config.yaml
translate: 0.12
activation: "relu"
conv_stem: false
optimizer: "soap"
lr: 0.003
max_precond_dim: 1024
l1_shrink: 0.003
weight_decay: 0.1
adamw_weight_decay_other_params: 0.01
Rows from block 7 of a small image classifier, named by matrix and row number. Rows with one number belong to one neuron. Each number is 200 + 20 x the weight over its row's rms, rounded and kept within 0 to 999. All counts start at 0. After the name is the row's rms in percent of the matrix's.
After each neuron's rows are labels from the 100 images, of 14976, where the neuron reaches its highest value: "strongest on" is what is common among them. Only what is clearly more common there than usual is listed. The data: drawings of small networks of dots and links. In brackets: how many of the 100, against the usual share in percent.
# fc1: MLP up (model.blocks.7.mlp.fc1.weight, 1152x192), inputs 128-191
# fc2: MLP down (model.blocks.7.mlp.fc2.weight, 192x1152, transposed), outputs 128-191

fc1.58,099,191,194,177,194,210,210,198,228,199,195,196,196,203,195,205,194,165,207,208,204,173,199,227,215,188,228,190,210,210,175,189,223,214,208,212,199,194,192,171,204,192,209,222,197,221,186,201,178,181,216,213,200,202,189,205,201,186,201,191,190,204,194,195,223
fc2.58,097,149,209,228,238,204,225,230,175,210,166,202,200,165,239,193,182,222,181,242,227,199,183,201,212,187,198,180,193,242,208,233,173,197,193,166,207,177,192,221,200,207,208,250,202,226,218,199,216,215,218,213,231,203,261,232,219,220,243,192,207,196,199,202,161
strongest on: white dots (100 vs 9)

fc1.402,097,206,203,222,218,202,240,199,213,288,203,202,177,203,195,211,205,180,177,275,186,222,219,209,231,202,137,193,221,195,201,189,200,193,199,242,198,198,217,178,194,196,218,199,201,201,149,203,196,213,230,173,258,214,173,173,194,199,197,202,193,192,192,203,197
fc2.402,119,209,198,174,214,202,165,208,229,207,192,313,200,199,164,197,214,198,199,188,170,198,198,199,191,199,189,208,201,201,229,122,205,200,173,201,198,196,196,190,198,175,205,209,240,209,206,163,200,203,215,216,221,202,208,184,202,208,193,172,182,177,200,196,222
strongest on: black dots (100 vs 8)

fc1.205,108,201,222,198,207,226,177,190,248,182,176,202,209,220,189,193,183,226,188,140,226,239,252,170,169,213,187,169,194,203,187,200,203,197,189,182,204,206,204,165,175,217,236,173,228,193,202,201,226,168,195,178,200,192,205,207,180,201,210,207,201,221,218,239,210
fc2.205,117,180,201,233,231,230,199,222,199,190,171,220,200,210,185,202,203,175,205,216,224,197,208,200,166,164,190,202,219,196,213,233,199,204,189,206,189,185,204,209,209,212,203,239,186,199,205,215,200,199,202,201,194,196,240,222,200,175,203,181,199,199,220,207,192
strongest on: brown dots (64 vs 8.3); yellow dots (33 vs 8.4)

fc1.169,110,258,214,201,218,183,214,198,214,216,185,209,168,182,211,195,187,201,195,241,203,211,148,254,181,227,220,197,204,195,199,235,192,200,162,191,189,178,186,203,197,220,214,207,172,205,190,195,196,202,215,217,162,197,149,226,167,196,181,188,198,192,213,214,199
fc2.169,094,173,194,198,214,215,169,197,231,239,224,213,199,185,262,190,196,189,227,221,233,187,201,192,186,208,225,204,202,243,182,191,191,196,182,178,215,198,201,205,211,212,184,200,202,196,219,201,210,195,194,205,182,177,203,242,209,205,192,201,184,170,210,211,183
strongest on: purple dots (100 vs 8)

fc1.574,095,202,194,220,201,199,255,188,198,221,217,206,193,190,189,178,247,226,194,202,201,217,211,184,210,194,216,212,183,193,200,186,204,158,185,237,204,221,195,193,175,210,232,178,187,221,179,218,163,206,226,209,200,215,120,201,209,206,222,192,196,193,196,181,167
fc2.574,094,199,214,191,232,198,207,230,217,192,166,206,203,178,237,199,210,203,174,194,140,196,207,203,197,180,195,180,199,218,221,225,194,173,199,167,201,213,197,202,200,200,197,202,184,197,213,209,206,189,188,177,217,203,241,191,181,175,212,197,202,188,205,198,191
strongest on: pink dots (100 vs 8.1)

fc1.303,106,260,179,209,240,209,233,200,198,204,202,191,185,195,197,226,217,187,201,204,205,239,211,178,211,201,196,198,204,183,171,204,191,178,198,216,184,201,198,177,195,270,221,231,185,187,201,227,140,199,169,192,193,193,177,211,192,200,179,170,198,208,196,206,225
fc2.303,103,185,206,147,236,200,192,245,221,187,166,229,198,216,248,198,206,208,216,207,190,195,206,189,200,186,162,198,175,204,177,195,208,225,206,204,192,217,197,215,202,128,175,224,161,202,210,212,200,206,184,217,206,191,229,160,203,196,169,220,192,202,202,213,179
strongest on: black dots (45 vs 8); brown dots (44 vs 8.3); complete (34 vs 11.3)

fc1.717,089,225,202,199,191,231,219,204,200,209,191,201,193,195,196,177,257,196,195,157,171,195,212,161,205,199,198,182,200,214,200,224,212,213,196,189,201,218,183,244,207,247,195,203,177,196,190,211,252,200,211,202,199,223,201,223,200,217,235,204,217,200,203,212,200
fc2.717,092,198,195,196,205,223,191,217,213,184,157,177,190,210,154,199,196,207,185,199,140,203,200,222,168,178,216,226,199,198,221,226,204,211,188,176,198,167,202,211,202,202,210,213,204,202,195,257,204,200,196,205,177,208,189,203,203,214,202,197,203,179,230,217,203
strongest on: green dots (65 vs 8.5); nine dots (39 vs 17.7); yellow dots (35 vs 8.4)

fc1.189,096,185,202,266,191,223,226,212,198,156,184,208,200,194,206,181,161,185,156,169,189,203,214,199,201,178,205,191,184,216,214,201,188,233,193,173,207,209,183,232,206,206,208,183,172,208,204,203,243,179,171,190,152,194,201,216,202,180,216,213,236,200,210,204,212
fc2.189,088,206,247,195,226,206,161,186,218,191,187,233,198,193,196,189,207,198,244,219,216,204,210,201,160,192,216,244,196,234,209,245,189,199,197,229,197,228,204,198,200,207,199,201,146,196,161,201,200,201,211,197,191,219,202,252,195,217,200,206,197,234,213,212,202
strongest on: brown dots (100 vs 8.3)

fc1.625,108,194,265,222,202,200,208,182,209,172,139,200,224,199,213,193,198,174,236,199,200,200,201,223,223,154,215,181,211,198,157,216,188,203,227,219,195,214,187,218,170,209,186,215,210,204,208,198,181,173,204,202,187,161,205,222,208,197,199,208,191,202,205,200,152
fc2.625,100,188,249,184,233,175,218,204,230,169,205,190,200,210,214,173,213,203,224,181,205,205,213,180,205,182,199,207,189,158,166,186,197,218,231,231,199,196,218,215,188,177,160,213,186,203,201,298,207,202,223,200,199,185,205,205,190,207,188,198,186,231,189,206,211
strongest on: black dots (100 vs 8)

fc1.699,106,175,200,191,204,188,244,254,180,162,197,190,200,185,205,220,179,208,200,220,192,196,181,223,211,204,224,173,198,211,220,208,181,180,193,211,243,210,201,208,194,168,191,205,191,198,168,210,200,183,206,196,143,200,186,195,204,207,167,200,198,197,213,191,199
fc2.699,097,196,199,169,223,164,163,206,208,197,223,176,195,202,201,197,198,209,193,193,182,190,186,209,162,227,230,211,201,190,219,196,200,198,201,210,199,199,200,197,206,210,205,202,215,200,187,228,200,201,201,206,112,194,178,200,216,220,223,203,200,210,189,203,187
strongest on: yellow dots (100 vs 8.4)

fc1.561,087,192,196,190,196,219,225,206,209,199,232,196,189,183,207,200,197,221,231,202,183,210,172,187,205,200,171,211,199,203,193,225,198,196,209,209,208,196,175,126,199,225,195,189,169,221,179,211,183,187,185,224,209,203,156,203,170,183,205,168,220,183,207,240,219
fc2.561,088,224,200,192,225,197,189,195,209,206,241,202,200,201,214,186,191,208,151,210,151,201,201,199,220,233,205,165,209,227,230,281,199,199,200,193,185,186,196,196,191,208,186,199,147,200,210,230,224,199,222,200,201,218,239,210,185,222,229,200,188,204,137,201,182
strongest on: pink dots (100 vs 8.1); complete (32 vs 11.3)

fc1.514,095,198,207,205,203,239,236,189,215,220,197,183,198,201,195,158,271,196,198,181,146,184,206,185,199,208,226,192,204,189,195,237,223,215,185,169,191,211,204,205,225,242,194,200,202,196,191,220,250,197,224,203,227,253,190,201,194,202,226,197,199,201,207,213,206
fc2.514,092,201,186,190,198,255,143,199,228,198,176,173,199,214,174,174,204,208,171,191,156,199,202,197,169,194,200,215,200,198,204,202,200,201,199,198,198,196,201,200,201,201,205,197,217,197,195,216,200,206,203,199,208,197,180,193,212,193,198,201,200,139,200,202,199
strongest on: green dots (95 vs 8.5)

fc1.196,100,200,202,205,193,240,189,199,198,234,186,199,199,211,198,176,266,216,179,167,178,188,203,198,215,204,207,197,200,200,199,213,201,204,196,166,192,199,204,206,202,230,202,199,198,198,207,204,244,202,222,195,223,267,178,219,200,205,220,181,215,198,206,211,220
fc2.196,093,200,198,192,204,244,114,199,223,216,170,191,200,185,194,196,199,203,149,233,177,201,190,208,132,203,204,222,199,193,221,223,196,191,212,211,200,206,194,200,199,240,199,207,243,200,198,241,200,200,204,194,208,197,199,195,213,202,203,210,198,136,192,201,195
strongest on: yellow dots (94 vs 8.4)

fc1.110,103,201,183,193,202,184,237,209,171,206,219,203,220,175,173,240,194,189,197,210,196,205,165,209,190,165,197,195,222,215,188,188,227,220,217,185,224,201,182,202,207,198,224,218,175,225,217,210,197,161,222,220,201,176,190,198,221,166,176,205,206,206,172,179,235
fc2.110,091,203,198,193,216,150,209,248,201,190,195,207,203,185,208,190,179,199,183,207,224,198,198,206,213,229,214,199,196,220,217,137,210,199,204,200,203,193,210,187,197,186,197,189,196,217,199,160,205,191,202,214,173,198,200,243,214,200,217,204,198,228,214,199,202
strongest on: yellow dots (96 vs 8.4); complete (40 vs 11.3)

fc1.200,116,186,192,225,213,223,174,189,192,236,175,203,200,220,208,185,215,221,168,164,201,187,197,216,199,188,190,183,147,204,196,193,225,197,168,177,208,188,210,178,184,245,199,201,198,207,213,183,221,181,215,196,199,216,197,205,193,229,203,182,197,188,195,206,161
fc2.200,103,199,200,182,224,237,130,199,217,213,181,172,202,168,201,202,212,193,174,229,220,200,195,210,163,189,166,197,198,200,233,167,197,185,196,225,208,201,193,191,198,242,200,217,220,195,204,212,195,188,202,200,204,216,205,208,191,202,202,211,206,154,168,190,198
strongest on: yellow dots (75 vs 8.4); orange dots (25 vs 8.2)

fc1.278,094,202,221,200,217,188,244,187,201,184,178,194,178,200,211,207,208,181,205,163,194,208,209,192,201,199,207,225,184,193,194,197,182,228,220,196,191,193,214,201,165,221,199,199,238,199,224,210,202,209,201,177,234,188,206,199,202,198,195,130,184,194,222,177,179
fc2.278,092,198,216,148,170,191,172,176,210,199,185,132,198,203,225,194,216,188,189,184,178,204,209,200,170,218,217,211,196,206,185,191,200,204,193,199,187,199,197,201,201,200,198,199,236,200,196,165,196,196,240,192,232,202,190,206,215,214,205,200,200,181,184,197,197
strongest on: blue dots (100 vs 8.2)

fc1.42,090,201,178,181,220,200,203,211,161,205,209,186,210,199,197,215,195,212,192,208,229,197,199,205,220,205,172,211,206,205,199,192,214,202,182,189,188,212,203,179,229,153,222,239,172,203,232,241,228,196,222,235,204,218,236,186,187,184,172,203,243,225,197,185,209
fc2.42,071,184,167,210,186,191,204,213,222,200,213,196,202,191,179,222,209,188,220,231,117,193,194,204,202,225,202,278,197,171,180,206,213,202,183,244,200,217,230,200,199,198,200,170,194,196,187,165,184,203,210,201,183,211,181,216,213,217,185,187,200,263,241,200,212
strongest on: yellow dots (61 vs 8.4); green dots (39 vs 8.5)

fc1.614,111,201,145,220,202,216,200,203,194,221,226,182,201,207,216,196,170,217,200,193,179,204,187,177,223,224,197,204,202,208,197,216,191,220,213,199,145,187,200,197,189,201,196,183,188,208,221,230,204,173,164,197,202,225,178,180,191,193,218,206,197,163,194,215,211
fc2.614,100,212,200,215,215,238,141,184,203,193,246,201,208,198,203,212,206,200,197,207,177,200,199,224,212,222,204,197,203,230,206,282,185,199,191,199,181,191,201,203,193,220,200,228,139,199,198,208,199,198,216,201,186,209,188,219,188,208,189,203,201,186,183,209,204
strongest on: pink dots (100 vs 8.1)

fc1.436,085,185,191,208,203,225,239,173,177,230,188,194,185,225,185,184,243,208,170,170,199,171,212,166,200,199,242,204,175,170,208,189,217,191,145,133,197,188,185,192,193,200,229,182,164,215,224,214,198,186,241,201,227,224,143,196,201,188,206,194,211,193,215,200,227
fc2.436,083,192,210,193,219,233,173,233,226,195,173,207,203,175,195,186,212,199,206,209,158,201,203,199,152,150,169,180,204,213,227,234,214,171,217,205,195,232,176,208,219,228,200,240,190,182,184,222,199,189,210,214,174,203,200,197,184,184,200,225,213,142,182,202,171
strongest on: orange dots (100 vs 8.2)

fc1.132,114,198,224,228,202,186,217,194,207,210,210,190,208,217,193,200,219,225,231,200,188,209,194,200,195,197,160,192,203,194,202,190,203,204,218,245,200,225,204,190,180,194,193,205,169,186,217,240,200,204,183,193,168,195,205,179,202,201,203,248,200,199,193,217,188
fc2.132,124,161,240,198,242,204,212,248,230,206,196,235,189,200,204,191,202,242,196,175,205,196,197,172,209,198,199,210,163,151,178,244,202,208,182,178,192,218,184,188,201,217,194,208,190,207,207,237,199,194,179,199,200,188,212,191,180,205,223,191,196,208,197,194,199
strongest on: white dots (100 vs 9)

fc1.29,114,218,197,220,208,212,223,192,195,269,193,199,168,199,182,193,205,182,185,184,257,215,212,188,180,197,177,215,184,190,174,168,226,196,171,192,207,187,212,183,150,224,186,197,173,212,219,208,197,195,246,214,195,193,193,213,174,190,195,183,206,185,199,218,148
fc2.29,115,204,199,202,190,233,146,175,230,226,159,166,201,202,201,202,208,204,199,199,200,197,198,202,155,183,161,174,200,203,197,138,209,200,185,226,201,197,198,214,201,214,207,205,185,194,209,229,183,200,225,203,191,194,214,228,188,199,212,221,186,171,138,206,204
strongest on: yellow dots (100 vs 8.4)

fc1.714,106,224,208,210,230,200,224,182,202,203,204,199,204,215,186,201,169,196,223,163,167,234,180,170,198,229,154,200,210,187,201,204,188,213,199,213,153,216,205,186,198,213,204,230,221,194,212,255,195,176,198,200,192,183,199,203,183,208,199,239,200,202,181,202,198
fc2.714,109,173,246,192,254,197,201,251,232,196,205,234,194,202,220,190,208,216,200,190,191,200,199,184,222,197,188,196,169,157,195,241,208,201,201,188,194,202,195,192,207,237,192,204,153,186,215,236,192,189,155,198,208,200,201,202,178,201,204,199,197,206,179,205,204
strongest on: white dots (99 vs 9)

fc1.738,096,213,200,216,220,202,212,198,194,206,253,185,206,192,197,230,201,189,203,201,192,205,183,207,208,182,234,195,211,205,168,151,212,204,225,184,220,204,177,193,218,133,209,202,153,206,238,177,180,188,181,209,212,195,205,202,221,200,185,168,200,200,186,200,236
fc2.738,082,153,183,196,275,181,190,276,152,204,196,245,202,174,207,214,193,210,194,209,244,202,206,201,238,202,205,202,181,221,208,195,187,199,158,196,175,199,207,261,196,196,207,213,209,196,205,200,198,203,197,197,206,200,204,219,196,210,201,200,211,141,198,201,199
strongest on: grey dots (99 vs 8.3)

fc1.355,098,216,187,210,204,183,214,210,205,248,170,195,194,230,196,201,185,223,190,203,226,199,180,250,197,210,236,231,187,187,199,185,195,188,155,184,248,183,222,190,217,265,199,177,188,199,212,178,240,223,209,163,198,214,183,205,205,182,196,201,187,210,201,205,198
fc2.355,090,186,227,190,217,204,175,182,205,193,200,235,211,181,221,199,192,170,198,220,260,200,200,186,123,230,210,197,206,218,259,211,192,186,195,234,205,201,178,180,217,251,194,220,206,184,196,198,202,193,202,201,194,204,205,199,194,180,204,221,202,200,190,195,199
strongest on: purple dots (100 vs 8)

fc1.334,089,182,186,198,217,206,201,196,193,243,195,187,181,233,211,170,237,216,185,151,164,169,208,178,207,204,233,195,180,196,207,217,210,198,183,148,191,197,197,201,198,231,209,201,211,197,203,196,219,196,232,210,211,234,171,201,194,215,238,184,189,195,212,210,206
fc2.334,099,195,204,191,213,279,144,195,217,201,187,192,205,163,197,192,207,204,177,224,186,201,200,209,150,190,184,195,202,200,218,222,200,179,217,210,200,216,197,196,201,246,200,226,223,195,201,204,200,186,194,203,201,203,184,199,202,204,204,200,213,127,172,200,186
strongest on: orange dots (97 vs 8.2)

fc1.49,099,192,201,207,210,191,252,202,205,201,200,194,238,214,180,206,202,219,230,187,167,193,183,193,185,199,188,176,199,195,208,179,182,229,202,246,188,202,177,175,200,202,186,200,201,202,204,227,209,200,177,203,174,181,203,174,190,201,213,265,201,199,184,186,185
fc2.49,112,156,214,199,250,217,199,238,204,196,216,218,192,205,203,195,209,224,190,179,207,203,199,180,210,201,189,200,164,194,193,258,202,203,169,166,208,215,192,184,208,214,199,212,166,195,201,266,200,197,179,208,194,200,215,201,207,213,214,183,201,219,200,202,198
strongest on: white dots (100 vs 9)

fc1.92,105,200,209,213,208,183,220,209,253,242,176,201,198,185,198,211,211,176,209,285,165,223,220,227,221,197,175,175,218,191,212,219,192,185,149,229,212,209,218,201,190,200,199,203,212,200,173,179,204,222,201,164,197,220,196,194,183,206,206,199,217,199,162,211,188
fc2.92,106,210,199,164,211,195,173,185,273,200,200,325,184,210,198,178,211,200,216,205,190,200,207,198,190,200,141,213,195,211,149,140,202,191,179,190,210,202,212,205,186,173,200,205,193,200,201,188,194,201,238,200,202,202,193,199,211,216,198,191,192,203,223,192,205
strongest on: black dots (100 vs 8)

fc1.55,087,215,203,205,188,235,208,199,200,205,191,206,200,192,197,177,249,191,196,162,162,196,221,159,202,200,193,189,198,212,201,219,219,200,197,199,195,223,186,252,209,223,198,204,177,199,186,206,242,186,212,197,207,215,200,229,203,221,247,213,212,197,207,201,197
fc2.55,092,198,196,196,207,230,200,220,217,183,166,173,191,209,152,200,186,211,188,194,136,202,200,214,168,176,220,229,198,199,222,230,200,212,197,167,193,178,205,218,202,202,207,207,193,200,200,274,204,201,200,201,178,199,188,196,203,210,200,193,204,199,236,220,203
strongest on: green dots (100 vs 8.5)

fc1.644,095,205,173,229,166,222,191,198,192,202,208,183,182,203,192,179,242,215,177,195,135,171,205,182,214,210,250,183,215,197,207,221,199,199,208,170,216,192,167,212,199,206,207,190,196,220,187,221,228,200,196,184,236,252,186,201,199,196,198,208,201,215,200,196,235
fc2.644,085,201,189,186,193,208,167,214,202,201,172,225,199,191,194,204,209,195,152,192,136,197,201,204,161,181,214,209,200,176,206,301,186,194,234,179,194,202,198,207,189,209,202,199,257,204,196,226,209,192,201,205,215,202,210,177,227,206,206,197,193,150,241,203,192
strongest on: green dots (56 vs 8.5); purple dots (43 vs 8)

fc1.104,096,185,173,147,198,195,204,239,185,198,181,204,214,201,196,206,138,198,197,218,267,186,199,188,203,202,170,190,198,200,205,242,192,198,203,198,222,223,216,189,200,167,183,205,188,195,183,220,186,156,204,205,203,204,200,176,197,197,199,227,191,217,215,200,179
fc2.104,082,202,178,169,204,136,226,209,186,208,203,192,201,203,229,200,206,206,144,202,197,207,200,204,192,247,210,201,204,174,215,218,199,205,199,202,194,200,196,202,200,187,200,197,205,201,199,239,211,208,212,199,185,199,198,197,225,205,216,200,200,311,189,192,186
strongest on: teal dots (99 vs 8.6); complete (28 vs 11.3)

fc1.487,086,206,194,205,187,186,221,193,225,221,195,196,174,178,195,182,211,200,188,284,169,224,262,200,190,203,195,188,187,205,177,224,196,163,207,225,209,194,206,213,178,184,200,200,189,226,146,182,193,218,185,183,201,206,201,205,209,215,199,207,177,198,190,203,169
fc2.487,096,140,171,198,200,200,171,201,210,215,187,314,203,183,172,196,201,207,194,200,198,197,197,203,192,193,160,196,197,203,193,207,193,200,153,185,199,195,213,197,194,201,198,258,235,214,210,188,200,197,200,201,286,198,209,196,207,220,205,208,193,168,160,207,183
strongest on: black dots (100 vs 8)

fc1.459,098,199,188,203,177,179,193,178,222,206,162,205,216,199,198,207,185,204,146,211,185,183,189,193,220,197,152,191,205,192,226,193,190,177,184,202,210,197,182,204,193,179,199,195,173,239,185,167,199,216,197,132,207,224,193,226,210,195,191,197,174,212,188,199,192
fc2.459,093,167,178,171,210,179,159,193,222,185,215,207,200,149,188,211,206,200,176,229,202,191,200,206,169,245,195,208,198,199,219,181,198,166,205,237,169,215,198,188,201,215,193,200,239,189,222,141,200,197,178,206,275,201,199,183,200,215,182,240,203,168,196,201,210
strongest on: brown dots (100 vs 8.3)

fc1.486,130,155,195,229,205,199,203,210,196,235,207,207,194,180,203,197,197,190,223,209,202,199,171,283,185,190,193,151,173,186,170,201,208,193,163,220,181,218,177,131,198,208,182,187,181,249,194,209,205,202,167,212,194,207,158,207,193,192,208,169,209,200,203,209,207
fc2.486,108,189,178,162,177,206,186,164,252,202,235,278,187,214,273,194,180,190,242,211,183,192,204,201,219,219,198,205,202,208,155,221,206,200,173,179,226,203,200,209,207,216,191,206,164,199,203,209,207,198,211,202,166,194,191,211,177,205,181,200,201,208,230,187,197
strongest on: blue dots (76 vs 8.2); laid out on a circle (75 vs 49.8)

fc1.525,100,196,196,196,194,207,223,186,207,212,192,187,193,214,215,184,204,212,186,115,201,202,232,155,211,201,201,202,168,200,176,207,186,215,212,203,200,200,186,198,207,173,197,169,185,200,171,191,220,168,196,211,183,170,204,258,203,180,171,206,244,204,208,199,195
fc2.525,105,136,208,202,228,215,214,248,189,198,164,177,182,210,189,219,175,199,205,204,237,206,202,217,187,185,202,211,216,212,213,251,199,198,185,175,200,169,188,201,201,193,201,265,205,204,183,212,198,202,182,203,143,199,239,204,198,202,205,195,201,166,225,207,186
strongest on: brown dots (100 vs 8.3)

fc1.77,105,222,192,190,236,191,219,193,209,215,176,170,203,183,213,243,184,220,200,234,244,189,140,178,209,198,208,199,205,200,204,212,216,206,214,191,189,207,204,197,221,196,214,204,176,163,199,204,231,184,213,217,150,207,206,203,224,195,185,213,199,186,185,204,205
fc2.77,089,171,198,201,204,199,179,221,208,204,221,216,203,204,244,204,175,219,233,209,214,198,200,209,254,204,200,189,199,235,221,248,202,201,205,206,202,198,203,207,202,198,186,206,194,213,217,231,200,183,198,206,197,189,244,195,183,199,205,198,196,210,201,202,200
strongest on: teal dots (70 vs 8.6); red dots (30 vs 8.4)

fc1.33,097,207,201,240,221,209,203,158,191,195,204,212,193,257,207,214,225,205,197,177,193,195,212,217,217,193,200,212,199,228,199,203,171,215,231,200,222,242,216,186,196,204,198,207,206,189,191,199,191,216,173,194,226,202,211,200,200,197,219,229,171,209,206,213,192
fc2.33,087,196,212,203,240,201,191,210,210,187,207,206,200,203,214,198,200,198,211,243,225,204,219,209,166,195,180,205,198,199,205,236,185,187,213,183,191,200,208,235,206,247,201,191,188,201,201,198,200,187,200,180,243,181,213,204,178,200,210,202,198,196,223,209,180
strongest on: purple dots (27 vs 8); blue dots (26 vs 8.2); red dots (26 vs 8.4)

fc1.158,099,199,212,217,206,187,235,183,207,174,184,196,206,209,194,201,197,197,220,183,173,228,179,196,205,197,145,191,214,165,207,207,191,220,200,273,165,240,217,192,181,207,198,209,204,196,214,257,204,207,195,199,188,184,216,188,194,200,207,248,205,205,181,225,196
fc2.158,132,169,248,177,255,202,200,244,220,181,208,219,200,207,201,188,203,228,195,185,210,198,188,194,233,189,191,202,173,162,201,218,201,203,186,188,201,203,197,194,201,205,195,201,164,194,204,247,192,195,160,201,198,200,177,211,181,205,202,200,189,206,188,198,211
strongest on: white dots (100 vs 9)

fc1.112,108,198,203,238,202,203,209,205,173,219,240,196,208,191,184,216,208,195,200,195,206,202,176,205,206,201,230,202,207,206,189,183,228,227,209,181,230,202,192,198,206,142,219,214,162,220,231,199,180,181,215,228,203,211,202,200,213,191,184,165,198,205,196,199,244
fc2.112,095,181,173,178,244,198,196,222,171,200,206,208,187,178,210,224,193,200,190,190,224,201,200,206,230,236,211,201,183,230,229,111,195,194,199,198,192,195,195,229,194,197,202,199,201,194,208,192,196,193,196,197,193,195,211,212,210,186,203,198,203,158,227,215,195
strongest on: grey dots (100 vs 8.3)

fc1.601,104,202,210,210,202,215,182,199,197,188,177,199,201,185,190,198,154,171,211,166,158,194,185,172,204,147,176,227,191,224,170,248,206,236,214,180,212,205,221,203,207,219,210,203,211,212,211,194,209,226,200,183,240,178,235,212,211,176,210,191,201,209,207,191,194
fc2.601,087,223,209,135,176,187,180,173,199,202,203,185,200,200,193,191,202,186,200,194,191,200,200,195,241,210,197,200,204,202,192,229,200,203,203,187,197,219,201,201,200,204,190,198,231,205,200,146,199,209,215,199,238,202,204,209,208,200,194,200,202,239,235,197,202
strongest on: blue dots (100 vs 8.2); nine dots (37 vs 17.7)

fc1.142,116,176,204,238,219,225,223,177,165,230,172,209,179,224,200,193,207,210,185,179,223,193,221,205,197,217,206,200,150,185,199,196,219,180,157,172,198,190,182,160,162,236,189,211,188,211,211,199,183,173,236,210,176,191,177,203,180,212,207,212,199,172,197,229,165
fc2.142,115,198,224,208,204,279,152,223,205,197,160,174,202,193,212,181,208,191,198,216,196,199,203,209,155,172,151,164,211,224,213,197,208,178,183,200,208,211,205,194,202,223,203,199,182,197,198,207,187,190,222,210,193,196,199,215,185,199,188,208,221,145,185,200,190
strongest on: orange dots (100 vs 8.2)

fc1.763,102,203,163,208,189,216,215,179,197,193,181,184,181,202,165,176,238,245,225,172,171,178,209,198,230,202,221,202,209,206,205,204,222,196,212,203,223,219,182,197,188,205,205,199,211,233,166,202,212,170,196,210,236,243,196,201,190,164,214,202,189,201,178,199,232
fc2.763,108,191,182,221,217,202,225,230,211,213,173,210,193,199,239,193,199,217,142,210,171,170,204,199,180,190,191,187,202,205,199,277,188,193,203,172,195,182,203,209,190,223,195,211,217,217,202,228,218,199,204,214,225,207,278,210,206,191,222,189,186,183,231,205,161
strongest on: green dots (89 vs 8.5)

fc1.741,103,198,203,198,225,200,202,156,179,199,206,189,206,216,204,207,194,218,175,176,180,203,186,187,236,178,202,181,204,208,203,152,201,198,186,196,198,185,194,201,203,183,228,187,205,169,237,211,197,184,209,213,198,167,191,164,204,203,191,199,225,196,195,202,234
fc2.741,095,193,223,189,247,248,204,260,204,192,194,228,203,180,190,179,210,188,223,219,186,196,217,207,191,203,174,207,212,214,205,230,202,173,202,163,198,210,211,209,206,196,200,203,212,177,214,208,204,176,215,192,194,198,198,212,152,208,204,198,210,214,205,197,199
strongest on: orange dots (94 vs 8.2)

fc1.752,123,179,226,231,206,215,205,197,201,247,164,201,187,215,205,203,223,190,188,196,203,199,200,233,196,188,190,143,154,197,167,200,247,178,140,196,186,200,202,172,152,246,201,182,168,210,224,192,223,190,249,211,179,204,166,199,169,200,199,181,206,198,199,211,174
fc2.752,115,194,200,214,200,253,123,204,232,227,176,200,196,204,225,163,209,176,207,205,204,195,215,214,173,184,165,186,196,199,208,165,199,197,169,200,212,201,208,218,209,202,210,203,197,188,200,210,188,193,210,191,174,200,193,230,186,203,192,198,190,157,171,204,197
strongest on: yellow dots (98 vs 8.4); nine dots (38 vs 17.7)

fc1.305,092,221,200,219,233,206,209,177,197,200,242,187,205,187,201,236,224,194,212,199,196,212,197,209,206,196,265,189,211,201,151,184,200,203,230,185,207,215,182,187,231,174,211,209,161,198,212,195,176,207,173,203,209,190,198,201,223,203,182,154,203,199,190,205,224
fc2.305,084,141,198,179,286,203,191,270,155,204,199,235,203,179,212,211,185,211,194,214,233,203,207,201,221,178,191,204,161,226,196,206,186,200,168,199,176,209,197,239,199,185,198,204,198,204,203,204,198,201,179,197,230,197,201,215,192,209,186,199,210,162,198,208,197
strongest on: grey dots (85 vs 8.3)

fc1.648,096,204,216,216,209,199,207,203,210,201,167,199,215,207,205,182,180,227,220,168,205,223,253,142,174,207,188,185,184,204,181,199,198,197,208,201,215,209,201,200,206,196,197,187,204,179,209,182,217,191,205,192,152,197,200,225,183,215,197,202,224,241,216,213,195
fc2.648,105,146,205,209,225,257,211,251,196,194,171,199,204,216,182,205,197,188,192,212,242,201,209,194,159,168,190,222,224,203,202,207,201,203,184,200,196,197,190,202,200,199,203,231,204,196,190,217,200,205,176,207,190,201,230,206,189,198,191,194,201,201,215,205,193
strongest on: brown dots (100 vs 8.3)

fc1.754,094,205,195,212,215,201,214,171,231,187,199,198,217,199,201,207,185,197,220,223,161,195,161,156,198,218,166,195,213,178,193,216,192,251,239,217,186,210,203,179,211,199,209,211,195,225,233,245,190,193,183,221,207,193,231,196,189,217,211,213,227,204,180,217,198
fc2.754,112,163,224,185,257,202,204,217,200,204,234,252,199,200,191,200,214,216,167,215,198,200,199,186,213,200,195,210,175,153,222,230,199,193,185,205,202,202,204,176,207,202,201,200,164,177,202,289,200,200,189,205,203,222,179,207,200,200,218,205,196,196,185,195,219
strongest on: white dots (95 vs 9)